{
  "dataset": "phrases spoken by 400 fixed synthetic voices",
  "train_examples": 39062,
  "time_shift_ms": 100,
  "vocab_size": 31,
  "subsampling": 2,
  "residual_init": "none",
  "lr": 0.0043,
  "beta1": 0.9,
  "shampoo_beta": 0.99,
  "adamw_lr_other_params": 0.0009,
  "grad_clip": 5.0,
  "epochs": 149.4
}
Rows from block 3, named by matrix and row number. Rows with one number belong to one neuron. Each number is 128 + 32 x the weight over its row's rms, rounded and kept within 0 to 255. All counts start at 0. After the name is the row's rms in percent of the matrix's.
# u: gMLP up (value half) (model.blocks.3.mixer.u.weight, 320x160), inputs 0-159
# v: gMLP up (gate half) (model.blocks.3.mixer.v.weight, 320x160), inputs 0-159
# out: gMLP down (model.blocks.3.mixer.out.weight, 160x320, transposed), outputs 0-159
u.47 098 [224  90  94 143 145 171 111 172 116 164 140 101 134 123 102 104 118  96 156 110 169 130 144 136 104 141 108  82 158 125  91 175 151 139 138 125 140  93 138 157  64 158 103 103 147 115 123 191 114 147 112 112 116  39 168  83  96 125 136  96 118 130 116 115 142 124 177 146 125  89 128  96 166 122 124 149 136 160 129  95 157 112  90 142 119 103 146 171  96 107  62 164 148  87  76 133 154 135 107 130  80 122 141  85  91 137  94 127 139  94 149  82 149  81 178 150  93 186 164 106 180 135 156  95 143  78 101  72 132 133 106 200 143 149 160 148 126 145 177 125 198  65 158  55 100 158 115 119 117  84 121 143 111 122  96  68 126 152 112 197]
u.48 118 [117 117  73 114 147 149  95 129 149 135  94 165 118 148 132 139 106 173  78 125 181 156 194  89  61  73 107 133 163 108  98 144 158  96 133 121 137 106 136 198 179 120 131 119 133  91  99 110  66 125 121 138 140 126  76 139  68 219 127  88 177 125 128  67 149 149 108 137 171 171 121 128 121 120 143 127 145 157 126 123 110 129 115 182 137 104 170  91 131 100 141 111 103 155 136 126 115 157 149 152 108 142 134  88  97  98  72 173 186  64 103  54 104 206  87 189 144 184 140 171 108 137 151  93 134 141 162 122 115 152  92 125 155 129 110 175 107 117 170 112 129 131 153 147 132 185 142 187  80 169 153 160 104 114 180 177 132 129 145 112]
u.49 097 [114 136 122 146 113 157  96 138 145 128 164 121 122 105  98 132 158 141 160 138 128 102 125 197  38 102 111 160 178 196  82 199 108 104 120 183 112  74 110  95 170 175  91 154 188 125 165  88 112  94 182 168  74 141 144  37 133 109 146 137 124 134 106 104  86 155  97 140 178 158 155 145  56 131  94 184 109 127 187 144 136 104  96 134 101 114 125 115 147 121 141 135 108  98 103 165 135 130 159 114 132 164 146 135 104 133 135  98  63 170  89 119 150 129 191 150 127 117 167 128  92  84 169 156 131 120 158 179 160 149 180 108 161 135  71 157 140 148 138 112 119 101 156 113 112 154 135  66 155 192  96 111 103 110 142 108 128  93 100  82]
v.47 094 [152 154  78 144 101 137 133 136 148 136 117 135 161  96  92  83  65 122 119 137 188 103 145 133 123 115 122 127 149  90 184 119 193 167 123 194 151 124 133 168  95 159 156 144 114 111 107 117 213 108  98  94 181 121 166 139 166 123 182  86 110 101  90  56 116 104 164 116 116  95 139 183 189 107 124 165 167 106 177 120 113 180 126 127 154  95  96 167 117 154 191 155 137 111 102 105 110 183  92 101 110 134 112 155 127  70  98 109 137 160  93  57 117 146 176  68 162 136 135 170 150 147 185  88 122 127 131 111 119 152 140 171 117 106 113 109 140 107 129 150  85 110 112 141 130 137 166 116 127  83 140  91 165 131 106 158 141 218  82 190]
v.48 107 [151 132 119 107 131 168 154 129 104 138 136 169 132  69 203 108 164 134 109 100 166  92 179  99 129  93  88  70 180  78 171 113 133  63 170 120 159 133 112 156 118  91 160 106 175 115  68 123 136 103 113 135 157 121  67 175 114 143 159 154 104 133  78  79 125 142 136  58 101 153 149  84 134  91 127 116 113 160 149 155 203 151 141  99 151 172  64 162 143 131 190 114 115 144 154 104 133 107  96 135 105 140 161 113 112 111 181 129 114 121 124 124 150 134 113 147 148 173 120  94 115 198 208  69 129 155 134 114 120 149 174 125 106  94 111 170 144 102 190  94 110 176 103 125 154 141 107 158 170 110 125 113  57  96 162  80 130 130 109 177]
v.49 098 [119 117 113 118 161 125  72 201  91 178  82 133 118  48 151 127 134 141 155 165  94 149 109 151 144 129 145 155 112 176  90 124  77 179 117 150  98  62 118 135 103  95 117 102 118 166  57  81 130 109 111 115 127  99 115 155 147 111 100 138  97 149 149 141 110 176 203 149  91 165  53 142 144 143  57 189  96 132 153 109 198 109 140 146  96 186 139 135  86 125  86 145 134 174 100 148 157 121 192 158 144 111  75  99 142 157 157 143 157 113 161 128 124 155  96  83 118 134 103 156  65 126 140 104 135 174 106 154 217  87 133 115 135 150 117 137 170 149 166 122 136 158 145 129  69 152 154  99 106 123  71  97 129 151 113 138 109 154 133 107]
out.47 089 [ 81 118 111  93 121  69 105 160 120 130 148 151 139 155 116 131 155 140 160 121 184  82 126 109 113  91 182 132 127 156 146  67 172 108 111 134 164 125 105 161 131 141 131 157 147 151 164 122 205 119  82 135 143 204  86 123 152 108 121  98 120  94 106 189 125 127 140 176 123  88 130 114  95 171 127  96  86  96 136 111 111 118 169 130 103 125  51  56 155 179 176 105 111 113 136 103 151  87 129  99 131 132 131 134 197  90 144  60 157 161 129 129  95 171 111  93 160  62 105 152 121 181 173  92  74 184 151 164 132 111 134  97 113  72  81 105 138 182  89 165  91 180 137 107 112 132 142 116 155 160 113 137 107 153 124 201 162 151  93 119]
out.48 100 [151 113 129  74 104 155  98  75 117 113 151 136 127 131 143 117 157 151 140 179 131 153  88 109 121 132 109 112 106 150 135 153 151 163 148 112 149 150 132 111 142 174 150  67 115 125 123 196 126 113 115 155 195 115  81 116 137 102  94 184  89  61 128  99 118 123 158 144 135 155 101  72 154 180 146 102 128 111 144  83 168 157 224 194 110 126 120 117 174 170 176 119 162 121  86 131  99 122 124  48  83 163 180 112  98 110 151  95 115 154 157 144  54 124 109  94 135 160 172 117 131 155 162  94  80 153  89  66 118 176 128 164 176 111 163  94  80  99 124 138 111 154 172 145  91 131 146  93  62  79 107 119 151 136 120 103 149 155 170  84]
out.49 100 [133 112 116  83 120 151 107 136 124 113 107  91 114 132 137 187  80 131 182  75  93 165  94 165  89 133 151 159  71  92 129 102 105 130 129 120 177  81  88 163  83 102 164 174  52  75 125 108 131 101 114 147  86 125 138 150 138 111 117 106 149 151  91 137 107 147 196 120 159 106 111 156 129  93 155 127  61 130 121  99  62 182 142 100 114 156  66 120  99 115 147 101 151  55 144 186 127 123  53 149 161 130  91 149  85 174  81 184 193 138 101 156 166 127 166 152  86 106 106 123 160 140 136 143 138 163 117  62 107 110  98 167 114 141 182 115 164 118  91 158 183 101 126 125 100 116 139 117 135 134 125 128 121  78 152 105 195 154 100 143]